Weights of a small encoder-decoder image transcriber.
Training: soap at rate 0.0024, batches of 128.
Rows from block 7 of the image encoder of a small encoder-decoder image transcriber, named by matrix and row number. Rows with one number belong to one neuron. Each number is 128 + 24 x the weight over its row's rms, rounded and kept within 0 to 255. All counts start at 0. Numbers have three digits each.
After each neuron's rows are labels from the 100 images, of 14976, where the neuron reaches its largest size: "patch colour" is the nearest of a few named colours to the mean colour under the peak. Only what is clearly more common there than usual is listed. The data: analogue clock faces. In brackets: how many of the 100, against the usual share in percent.
# gate: MLP gate (encoder.blocks.7.mlp.gate.weight, 672x256), inputs 128-255
# fc1: MLP up (encoder.blocks.7.mlp.fc1.weight, 672x256), inputs 128-255
# fc2: MLP down (encoder.blocks.7.mlp.fc2.weight, 256x672, transposed), outputs 128-255

gate.386:106141147091158182130118194144116126182131115133117122121125107170095119162140160128106154135131139142134135151135124110142119119116090102164149165111127134119141150142130101145128080205154128089139137109138135094105146144121133092134126102128116108120139092126127146100093136124111122133165104146095140135116149110094137116085135133093086126144081115095140101150106179149126149150082
fc1.386:152134129146141116129130117141123095090103125165091131119063154153150121116142082116111137117110115141093139094118123118142142129134110134111116114144154154131106129108150124146146178119185118187111097104116108143103191102073123152117102158126133145106127168106113142131163133153153150110109145104135161122115119093152127121141143107131133133118168114137154138124130114126117112118140
fc2.386:136179134087140119164161128177141153152106089149131153140114114121112078114126107145139067149100134107121166135139120079163153138128125164099148107127141133129125130119124187092107153134143111118118102084134159141166153136091086163064104123112103164115153105112118156122132083171137100093122151152118113100127174127110136154146097169123138121085201134112125136164102127134158154159139
patch colour: brown (53 vs 20.7)

gate.359:116144132164086134119057142113151137131155096144150125161135192091163134162172139131190113154166134093112111134131108137132084123122109128129090136120142082110129074125129112141120100125106134143137169119110132127113149102128127158147159146099098150131147151136116177120157099142141125145111124134177121111114137125187174110093121130090145134082108107142108154161087127126102140119152
fc1.359:149114115113119089126117127153128096105137140098130085082099149179136108113102170156108141121078108138167143106108102081080077104197125176168124141149120153149128114073102134179137148104118126141145126101108081122104157130143168126101145156133092156132113145148124121114101100143133118150120112161170142112097132129144139168128102178118121129119102121128119133144147121147105117142116
fc2.359:169136126144107141168145129142111143136157117108095160118145120122092123131114130148115163110081117110103141123162121154119173137147090168162158081075090148147165111111088133097173142127075124145119073107128130143141130135128099101163134074136158106145170135112125130088136118129102127096161150137123099109152115151143132125127127112134108152123157162099091112130166110128134113080125
patch colour: brown (42 vs 20.7)

gate.88:125130099117081120106125085128113100100091142135160159138153087118105143126150169129157165125121141172130118135150181156100105158133130118096142135121142120126123134123099102110125098092115139153181147133113152178121135170117138173099159168144094169079090130140198137115142106129134130108115098116132144127129107144139146128123167116148153131153120196107117148128128187111136132149122
fc1.88:152095097117120099126073129115114127126093141125139154156141131148075179140167143125161129115130115174162127115165163111094112175117127100088121125095144149114144156102096125153126110112116173151180145126103112146139108140130132161100164135103121137068084164158133110128114088157123144113123090089123138119086114139145131135121138072122116104139119159100129143127149183133117150154120
fc2.88:187159155181143129140089144128129131082180096146107109105149154144088122158145124135122169120148122132124095109082108137129127120106122132183114154128126149154118161119138090138157098116101115093147121157114133160117159140091120134145125120117129106146116102131131132138190122104114126142143136143126122145100091107074134111125153113125120108115120068152107118096180139141123102112117
patch colour: brown (44 vs 20.7); black (41 vs 9.9)

gate.361:121172091122159103108112136137138121124116129109145115127111122149137154095152085130135136135110148129150135167127094119142124138163134145072097123101126126145131171140108156137079124132101126103132159161128164092106099139135160117126105174173125117113079108128128143129141137142127068172131118131156143149101121136127128117163112157147120145112115131084112081134166086090118130096121
fc1.361:143131123097129109167133102147121130146146114169177118119121090094140178096114167113118088127120133159098128088160134132099123147163160125135102140102112132171164094135140088169112133103152144104113126091149127109078100119147128154155149130155116088117147105117129155124123088091106122126137120146110124124132151090146098147150142169176141099142099115151131136101130209095117107125068
fc2.361:156141161106129129147149106110187130169174159157093106166126113127099120120156158118125114106099143141110110091158162127069146137119084101143130120124113128149143107148111130113203169141154092127116141108158154128166109142123106147110124115157076139131132157155176094114102090125145178133122131176113155109103127164140141137124131106095115149125129140155177117128104157128118105115180
patch colour: black (30 vs 9.9)

gate.542:114101142120159164141098125101135114121164157129083153162145144098145105125143126072118141134119106064154129136120162154124092148148126093101065120167130119098097123130106152119124110141130119120126144193138140107128140156136101108127111149093110114124158119150135190157134152118158119162138095136109128080153156141127113156112135142129120094136144137156141138112116144105171102153112
fc1.542:145046080102092128140144114123120140164154111132145144101142126155126157128108112129123120082120154148104103139162142099148114121114126162153158144128137143144155110035105130115132157157125138129172157131152124177138152085116132144133109142143146151133107159128113134098150098127128110108129118139158147128085154131129138109138102152116144152113095093133115127139093081153112133148164
fc2.542:133102122155128110143115114115116173117145108114136145116145115127104186137153152127086128106144153123121145116124114125111177118112127123150106066130113155123134096103163111134121162098125110096105105149128133172108143160123149132135120137166123135160115170131158102138110087111116135127122125126111124081143140135121177137160131114082144154139077150066154101164172097117106111105109
patch colour: white (46 vs 9); pink (42 vs 20.9)

gate.647:107170101163136093114130140084107127125108137125104124130094127110129151147138131127130130175108125119150145103120114134134116119164129065131101113106117105153126141152118181116096142147122094175127156170142124157169110164122103073133102150083124123099113132148147141207138103121156113128120158111064093121158134133160153095086152106111129173116130112168143143098087134134132165111082
fc1.647:106060177103080153117158132134092137079137080102157139123159133155113081100079125150108126097139133130153144104141117168176114156082141171140147163129128098126152123123148094132128108120113127121117119131141145120146119097097142139139154136169157126149143104101100118095134129135128140128140125129197150164099132120120136143148138156153166134151124111142055114155137142135142098125142
fc2.647:125125149140139136124079096124153122085143142118092132163099131109135155156134130133160132122081151107115177153118128162143194065093121125115097103112129119135143104133091132152155113097137166134144167111110126162093112145117111151129119106181104119172143134122124155129126098129159145127140122166148101124131080137114148105127142106061121157127144108067089091149102102121101099171105
patch colour: white (35 vs 9)

gate.586:089112122159139118120132122121107103130118126154123155146135105143136096112119165095123126123130136109148181119097104147107083107165135103126099156097141121131149098121145097160133144144126122162114121129123132137153147076112142156171128103144143148060121086112122142109094163162115140078102100142121111093139178166127121099096108099116158138098135147134144122118139114116171173121111
fc1.586:140106175101126119119146109117058108152171106133149113135131141162108133149107122165152146126092112132177148125075135117142106158142131152114120150121132133109125109168143143122116148145111127132131150119164106134088141115138150133177142118158159121101171149101126093102149089093084134162148102173147127136130119159201114123138125111082105181131164104112112119095148135131119136154133
fc2.586:133111129127111105127122139102096116115145116099164154149161099137128125175135106148121111152102142142166142116125113140149139147123127130151125109113183158097138126114132137166090144147112199113139140165092139138165116105148097135163078103100108133144112121129138149122170125107147149171092143144094108123115123118148141127161122116169151101146140129081162117083112142121141148118104
patch colour: pink (48 vs 20.9)

gate.407:105127156155132130140114074093123120128144148104115105116113148155146121127134113141181078123129089111131162118122109110158106090173148119122147128119099150111087116122100127133124106156092137121109096134106098159123086126122174137152188108161123122122116162087156105170150089135142143121158098088153139196122170145161137132143120124160148129102100128123119109095112130141121119105121
fc1.407:125128163118100134133117159153065142111123113123126109146181149134147142128121095111087086167155136114117080122131152090121146096105130161128128117125151155105128139135086088120093116127073091148098136136082104132130119139108125147099147152089135163158149097151139143126120109122179171142125147125112106098078108120170093154162120119145092156147131125149146128090085125127163160138117
fc2.407:134174133133131088131113136176146136167124139114143146143104110119131082080120141131124150146129167159125134105133175110122114146088124110149100145137150115134132139118116142092103166153164103105100142130161129154124110130116154146152119124159144099125085164137164118192104106129084128139126117140133179124107117127075122153116128131119117131105120095094128093145142163122156160132109
patch colour: pink (53 vs 20.9)

gate.321:190111094144157138109118081082093116112051156130124178106157123127141113138150123138122120111100135130142103137149110132132155118140120133139106128104120117096135096094131166090131089136107098120157157114161152155144105120150150154085140124144119138148128093143155108118122149154113134138151118130149149096091142113092110120115137157145106130118142137136184089120137136154170122122157
fc1.321:118104087104061107131098138134157154152144100108125068119110174124135164136116151124119156146148147106106154125144202168135103118108131160133128158159089137107121098083091126141140137108128125179129147104140136131157124178098076099138160112165145107136132082127152140145103138137146129107114170120121158113130146176130126111110142175111132141122170100125133152119119139159069126129083
fc2.321:131123138091103104134150144155105144101130156127145148124163114125147134108093157122124069118153138113125122111126121151090084128145139135156107124096133123123098111118155108137122099118136139167119128111111137114112160118123128097120144114169095118125088116130138165161131111140176161150115141150097129089102124073097147148084140120115151096150087166122165155082107127118141102126161
patch colour: white (26 vs 9)

gate.567:106168141148150116081182125128129130122101127113145107144146138106144104134115108178176147146132127104088152139120110127140167129125111126135166126119108119136139120124160114127158173104102176117112080133147129148162101085121106077147130133130149116138117110127099122127114085132125150146124107141114112158116108152136146141139158149164151120152115128136133071134152141139121117069108
fc1.567:173121124111168073134117120145113130148081163194113118113158127118107132084174129126148108153117112157136097090067113169123138168116155115123122129079153124186101148143117117145120115133137112094138108100153113143109105176100149103115112169138114133114143147138131134154118119157153120140129123121143139113165144147127139118151109155094119120160121157146118152136158126151153141090150
fc2.567:153148124102099124120128065103096159135147115138151121118117159114120159129159107144122139120151158101138114098108077144095138087152130112134154075124117139177082138151129152189120127130154076112162139135123112103115145113114112048103138115084129137103092088081147113153142143114119161125164131140131097128097111135182103130151145118151172130102112131135152128135088113119077145075130
patch colour: black (72 vs 9.9)

gate.357:121115103136155115160105138144135100139123155152132110163140130080132168141142156092116110097117095154104154151140087115170092164093121126138144144118063125114132095133135126127136122109128141113106111166155093147122102124122158107130150097177111107084111112108125126125114130082157131152152170158110107108127125133161095120117134133156105081149109097114141081102144155117135097117093
fc1.357:189165136097168139101136100117104161123134145132130160103103134134109093103109114114161140096169133118198121096138136185133167138139109113102127130120125140152130146159141146103113141154128099119117148120109103162111126181128075125164057070121091116152129124138084110137112101126106160155136103097113094154123116150127124122148102143138136113121135123118114144130113100124122150153159
fc2.357:154134087104088097164137120106122098127170128140128131126101134093159122092132092079091151111139111123150132142112139109108118138152119133076153103147104123101106126155115140110118139151123106172141108078154156135080089124107134069137149072109139103111096127124128137130126140151100121113118148103138138120161114133118142135113114161119081142108094160131163112116141117154138083115122
patch colour: white (31 vs 9); black (28 vs 9.9)

gate.354:190125119126127098118132117137048138108107099078127121155164152115147101127153087125131154168090133124119122134103113151088110143131119132160151106130133176148096112115125116131132142181093079143150135134116129122134156144139150120104158136081133132116137095124123132130148121153134131105111118145134172086124157136126161139136107131137128160136122129130128150111085122161112116126091
fc1.354:154123089107114136139195125093102153099144125187096102120161186131115108134142128141119162152123145119120105113126127169099103149089137142140136117081155120153109134129138121124155148142120098108151146157103117108099109147126162151114140111145137107135154146084098175129101078111149133136122132153142151125085121080143125072133127112116116105124159107126110145119104116143112168132079
fc2.354:125155168133142134149137112170115101090135129106138132174160089189106132121160132145089158136149153129118149127175087104133156145126147143122124112146109151110111109087146114129122084139103092157117187123151116205150154149145134141132147112130151128123099111163158110120134120122130102160144112118112142136131120079120096078141132152150175129135124110131142151092125108124137143124113
patch colour: pink (77 vs 20.9)

gate.332:170147117159099144156129140091131135121088120111124066116151160141094167164076150118142118125130112122123130090119078133097121100123169115094146166095110134142119131123159105130104171151129130135151147116163135093187180149138141090133146112093179148096085115152106139115123135102126127107103133163137153148104145099161107108136108112118136143127157131119126145104121123123093105157141
fc1.332:108122108103105152126148126137158129124114146159148160112124112146093121126139102105143102093103149118149124146131092113144170137159096164099123109136155130140164112158127152129120114139120070131122109117150133127085111121142086134198100127164119108140110158104122147147129140163104106131148119140143052119106082107119162138096131113142090103186137119109082134159141113126144126126108
fc2.332:113112147125157097150092092113112119168159089090129118153129113133119152140091133122085098133126132127136124151070123164109124096074165121124142136091158139142138128117114115130082125142125100113119124142133105075150147136090117094082144185062130148116101102133095154173150134142147117098131142107127137158141120110161129119152128087074139102155144126154129123098142169162093093094117
patch colour: brown (48 vs 20.7)

gate.230:123086125105146078091135147058127106123118100108127151128085156094099118109128123143153168163113116144178166137107131148137078150143141141160105160122107135148151135127125137154153166086118118134120143100142168130166093150143160107139119116181129085144113149127160093114125112166138152140144107092114117169143140108088121140118149130122154117072086119139126170153157127138088124124116
fc1.230:089169144148087116132143107136125153128122108117143089113103127092129129090120129112146141130156150110155134102163111139087116093130132114132150112180132120120085109149114172147155084112092127105099121156137119138161100143098100129091132156117126100112111106096146112173158097127118130168122129100177159152146133127122125149131124123155180141152085101099124169169121168147095129128121
fc2.230:107104134096141136104085150099108091146110108130130124143162157116127125122142145158126121137157129138108164156114117093143118133120118172127152110116082112134153176118127101167109085097107139123135176128126093130129145142135132122121147148178101121145144163188153122112138117169157090111147167143130105114094113196130142148149154157151142148119089128154104152078134170120120073124127
patch colour: pink (70 vs 20.9)

gate.625:116141123114148122150150143092155124152122160133134116139132165132129150165127130081135097110107109148085100133127127128127179151122149115125134095134128109158099117104127146164176123100140150178115159123150124126145157104145109086163140147142133166132102092081115096164172127095113113083150147143061070129139117136188134141142171117108140117107113129131150072135196111106131144133137
fc1.625:138161164130142103095144138107085118142128127097116171206130155123106080143143080144114112131137129122107150115118145154109135126074105130139139065100056116130164103163119144140162105152118094129062117177100136121141134120122098102126135127116149164147121125114161132168103150156121104131114090109100120154148118100135130089106120138124126110124132094167116091141127124156137128156163
fc2.625:131102146114124139132129105157151148098169129134085146125119116120146120089124109121103123130172133142157123104132124141119132172131130103114116129143145188083115103137120129152089147119107104149147086098179131085123131122114168107093130151084081093097122133095130128128126140121116134139130144091122077137133151093135136146119056113143170147094117149093143143151158132153141164101107
patch colour: white (35 vs 9)

gate.14:106112148158099170154114108172152141116106120126134141117137139128157107107125159122122131109093128143148112106123143142093123114130141134141098109169124125130142104147172158071120148136105185106164098109123109123099082139116102160124148121166137194098158085135148172126102133109160123129100123113166080078129100139115077134092078113118119138134101133116148145121125148148128139117088
fc1.14:130142102154093138144087117114112148125096129153105149127105092056111105115114102081119162147114107108108124113113139154112070093127117121134137150141136159146118154162127158105114104127129128113157118167134112120119154101077123154137105145123148140115103161098133143106119126122166152125133152121163132122114162103164108145148108115142162139158127151138131144162141118109115075099194
fc2.14:166116168117151139150072159118172140186167124128139116155128128078077159113123061133125107098128120177169113087089145114110124135092132135084143157169151090149127107141116111110146107126102125100198134133164130135136105142129135110132165138143128137137098131118152129117139114139127171121154161108135149131074103162178126109121146152118113157093119148124158169129148112141096131110113
patch colour: white (28 vs 9)

gate.183:092146120152168106134139149138171121135093115145109091131089119151127162094166134176103117132085129110112180148077108124088093130110156112117126131115108161144118202123112151093118141147133112103135125148070120139131113150148113126136082141130139151076099133117130152128130101105082117099145125152158085155141108125148105134140114121109150147147125110098166149177109109149132145104153
fc1.183:150126110147124183117126119124097119096140093108093128121124155126124141133124147092123100111178099166117154140133135139125186135147144130146118114158119122087110102125138091127134113124133157100099075134131125120107114059105142195141099138131134101157168117134109128106118142121116105099142133147105171110122108093132132176114155129125111077121099121127095117094179158111127144136102
fc2.183:112132166134136137115126115127164124100130142122100131118119106107100104159166164126170121138085129156115140154103176165126126144128099137109127141088159108147205124163120158111122203166152146141128123113138140138135065154154115134141090125152119132132137133124129110122077123154131152127156124149143125112142113132140152128101147096064114140102153139103196166164102101140067116084151
patch colour: white (25 vs 9)

gate.545:111126134128146172131145153176151135111146121146129164120136168155133155161149108115176136146122139156112125077108128158139160143117128094101144145153076147168121100118128117164156119095109147103116136100097154119139176143134116101151162137133129149158112115161127118149129133117090139103160158120171114070100129115147095155124127105145135147114110142146108137121127144138142140123131
fc1.545:120130113170143086100152073104117111142091160095132096142125107100107090123098134131108078097135115089148130146172092137139105127160150130100081102111164119104134121127139108101097109151137125102141117124145117114111152111100134131112093130125160072088166129120155126115118117130174131147104081149125124191155119079095182093132144149137101144110122124113140153169108090119150147122100
fc2.545:099100112094118137103126146159168148126151088165146139125113102147129164125119136079140101129107091118142118115146158136106138115132135113121109128126121145094145149150123139146098154139152143118109098098129100143145150150148114140154175090145158156075129134133121143139088157114129129139124132100105127103147156142163146099143148095140137129115126116141097117146113094102123146094144
patch colour: grey (60 vs 33.7)

gate.496:084114125146093131136170131085112121159158130156124137100113130119114123145161168149097126068123091121156128168123122139074069149127147144149112060090123079176134139150110104158106051130105086140128113124138132133123123145155138101142146100121144137098110102144120159103130174123149117117116183115158126073124102130116103158105128115126116121087119140119165176125163104126090127144171
fc1.496:156112150154152090115157153118088152106109110153119130159130136170124095147134151115097089138120124145124163116088090132124114137118116116128120109152179088134141151161112097154095142138134089143120143125179105102136110128151113123137129160140118163085129121100148160086119136167124137094167104150151077106182166099128156107119180108173117131101132135167152110088136110105098143104133
fc2.496:157129081124119145134135127105129151095153150159149139153107131147117090144122100120084145160148141099131102125152125147130088129149130097131153120159110128185135164079145140094116114149172158129115174125153148131161127107131134137115088163144122104169146108144120093132117113098125124127130106151145150139119125134095159139107102132125108110123153150112127134108143148150120079159142
patch colour: pink (46 vs 20.9)

gate.240:089135083122174131138149132133097183152164173117151138125109121163104142106123122128114149085118108134121144148123079143074100152109148166129151129106140096139138109116141153131159109131160147106118117114132189115153149108136066094152125133079118100145115115152123124151129138153135140154175135136114190178152136164148120139137126114124175115142126134114104121124147141118130115134108
fc1.240:120189117143153114182120110131126121141140106122118153121143139137138144129122139082154162123093121144158133158114170116170157168154110151137131099161102151128106132084111119109109095144124125125101157134179135114148144115107146159100126152103145166127122138116151139143121113160156158129130165109135123165149155162129151164133138116111127096148147142133103142125128137125151144101146
fc2.240:110141104140119161159164148115148181125139142065147140150137132133135124121127134081109133139156157146159157150073117113098149144129129096133143131098146100153170113130126173140115142122121133151126091127123128113153116143133137144068163134100097101146146130137080120135076107130146144144083123085136157106110117152171092133108129141133123128099103159126147148138153118125139167132108
patch colour: brown (43 vs 20.7)

gate.144:150118128111135189122151130104163139124158152106134130113095164124157123141134141115148090173152106167145132131113148186135094113066082145120148092136135123144127099138099119154167119147077136117114123165144167126148150098097141146161109123152118095102108117127171123099137139170107098089140129135138179106167147123053122119137124149150114128105163112155147121115134142109142127146148
fc1.144:136153136106143164149139138082110109154161131117120164138161130100132103147092119106116090121095175156162128113129167124160178108119129103114095167076107062166110105106129150117131105099116134166092172153129133103181143143161082123121131126121169136198108111146165131135119148091146109110169169167097139159129136106088081113083106132166172103142146113154096109139142104086110123095142
fc2.144:109139162154143111137116149145123123129126157126118153143175162082150161154114085145105161126154129122159070149150083133085159138140162120161141101116083138124166143108129138162107067134151145145127111133176100110135115156120129100135156144128124075129119097105142099109097150125114149103092087114115119130150164096103165099147162128119117142114109121173151126138114125163082130134123
patch colour: white (42 vs 9)

gate.576:156137129120144135081117145129103151157127111156126122110107148135118130142115168162156135164141091124119129124118095102153124114156167183143118098103146150143130145094124100105084140120128104134123114124135115163102183129126169067128155101115148108148131145128122130118164127189113157176158121118142167153071099080099185120135139135162136121172120111116127124133157119183117096156152
fc1.576:111117119151151143132134135107096162153092157120132129105158095118110076152148103158138131106086098101089106130101119114089140120105109094127125118170132131115143117086154122099131127115142135141112125119076129173159107091088138153117146133121087097131119124099134129128095081197126141146113141142160132128123151099130127171141111127092153159111136132136167074120124107145149102158173
fc2.576:164148116174087126148100170112133140121138113107145100158138154149109111142154116105120115122111071145091121138109116099102153119095111152141153114128144107083109140096125106122123144085138132183120155221126101140072139122128121114123113092116132106122142128143116122097141153074109112141144157112127078101115143126121156087151128102143075118141129128104098151105116160113109100116121
patch colour: black (48 vs 9.9)

gate.69:133093149105138121154090152117144103142159149118099137144142157145156104104127184118152161083102094117133125129154108129113133138138148117123134152105133102130108118093122138143103084170114124128170148145132126109146117156079124116118127162097124146101122103082137110183147144154145141114123102136131119091150091123147136129112101154105135122154144127113157128145118132131101082153097
fc1.69:135139077097109144167087113116195120157100144147167152134099112165125140136163102143118120153093093171117078096128149139145092118133142138125093163174140158108128124110147130144136159132107090075153104172147174129139148154073117114133152149145136138130141123142102157140134126133076097118148193117121126144127109132157115124120130137111140136171113155168134112123109149117144119119094
fc2.69:113152125093114112114172132132117130159146116068137148155139153126162068101141140098136117134108112169145124127157140113152101092126164117119108152137141123134109181110111117092088130117145156118127085151106107148146115102149145167104123127104111116140155152129134156159126153131155175116097134109054096169113101142050115151085095125169140123148120113107112127131144112122131132129167
patch colour: white (33 vs 9)

gate.469:109143142129125114152078111100145123138129175115156162126130091085090091128132135145138133148116128125098131108137158126148144099083173101118116122136168133145128177139174128137165106116086166071135128110136132143097143159126158129192089102150113145117122086121154116083126178108159137108147112099133094127122131101113136185131132133094158156141119117155182104146177157126148183092129
fc1.469:091168151103136137124119113118150133134085148102176144128111086123126099136150117103126138118144154131155141093130109181137130151156131105116144112134120119127165146139157142093152138157172130105170125137100108108118123093105126174119123102134134150094086123108096161132129116116144114109135107131190099136118101102094123139086106124155145152139114103097149115158127144097087122079106
fc2.469:143087094143174105113119142141128099141161166126107129150148113127136126091149118122123152093162107136106151123119140128089145091124093138082159137138115133100127100150148132108189110148111146130174122104138115162158123125135100130150115113098160175145158113127141114085128127144152137141129130128173145152137060111105123125145166146147099134141133130189153157105133111129119185113151
patch colour: pink (64 vs 20.9)

gate.479:131153107121162163096115177139128166147142166122125101152131135138131125134135168077165084080154140127104156092118128130134130113173115130092126103133177121164150125117119084157118119108165160151115127123131135133123144105133121119103158097139121083111135133161127127129112108146122136132139110108102103095095165080129146106139118144114138135149171145135115170131147127125112111115104
fc1.479:091134130133152109125133121122153119158114132105120079117122123167098130133167132123121176133114132128136128126110126131126164123122155177108116159129102141104159163131099155096126184106124117108182164116114112145153112152115139138177113138115136142149163144113110117155138137153117113139136108114133158130134122156147120138123156141108150149099141142147142080148160158197151132128147
fc2.479:092114123144121133089098083095158123111165064149132089099109133149160161137174120139118120105130147111123149085129151109103108115135140130099131107114124135101118098147167153146123153133148091090121090095047140111190126108136118165135149115170143132103117140113106095176157137123091099150125105106129142168107121110144107154106137168125112124153103120113144079157140112150146143125131
patch colour: grey (71 vs 33.7)

gate.617:104150132093121154140141109103115122158138106135136137110140130089148187171130157156112169148099124123105103094130129148103088169123138147096132119098140084141163113129144106132158108156120118128120132100129098145158133148100141109132149129179123173083132117093101088147175135082121153120107157127068131156147120152122108158145151145158159151125099157132130107129129179160114162115122
fc1.617:126138148108096136108179109157120161122154102154146139112114143123081118142143159122134143111092160112114121128103178140173151161121102172094124133099136140130152146135128154144152159133110122133171110105114113094155104122165094110145134112148132147130121131124121130089101121142117132117148110087135115123135097171164124100160146126142098156055113139147112088110196157138168105101109
fc2.617:150151114150112130142141127115107139125115131138136102107163138131156116096099142148123139120097128173144110103152138169115123111112169109110130136178120112143081097126172099127120081130121113170152133152153106136073153119109130112169131119120118146155118109168147126157168137119134155147149117129111133160153110125121146112155100152169145094140159092119135124133165143110089120145119
patch colour: brown (49 vs 20.7)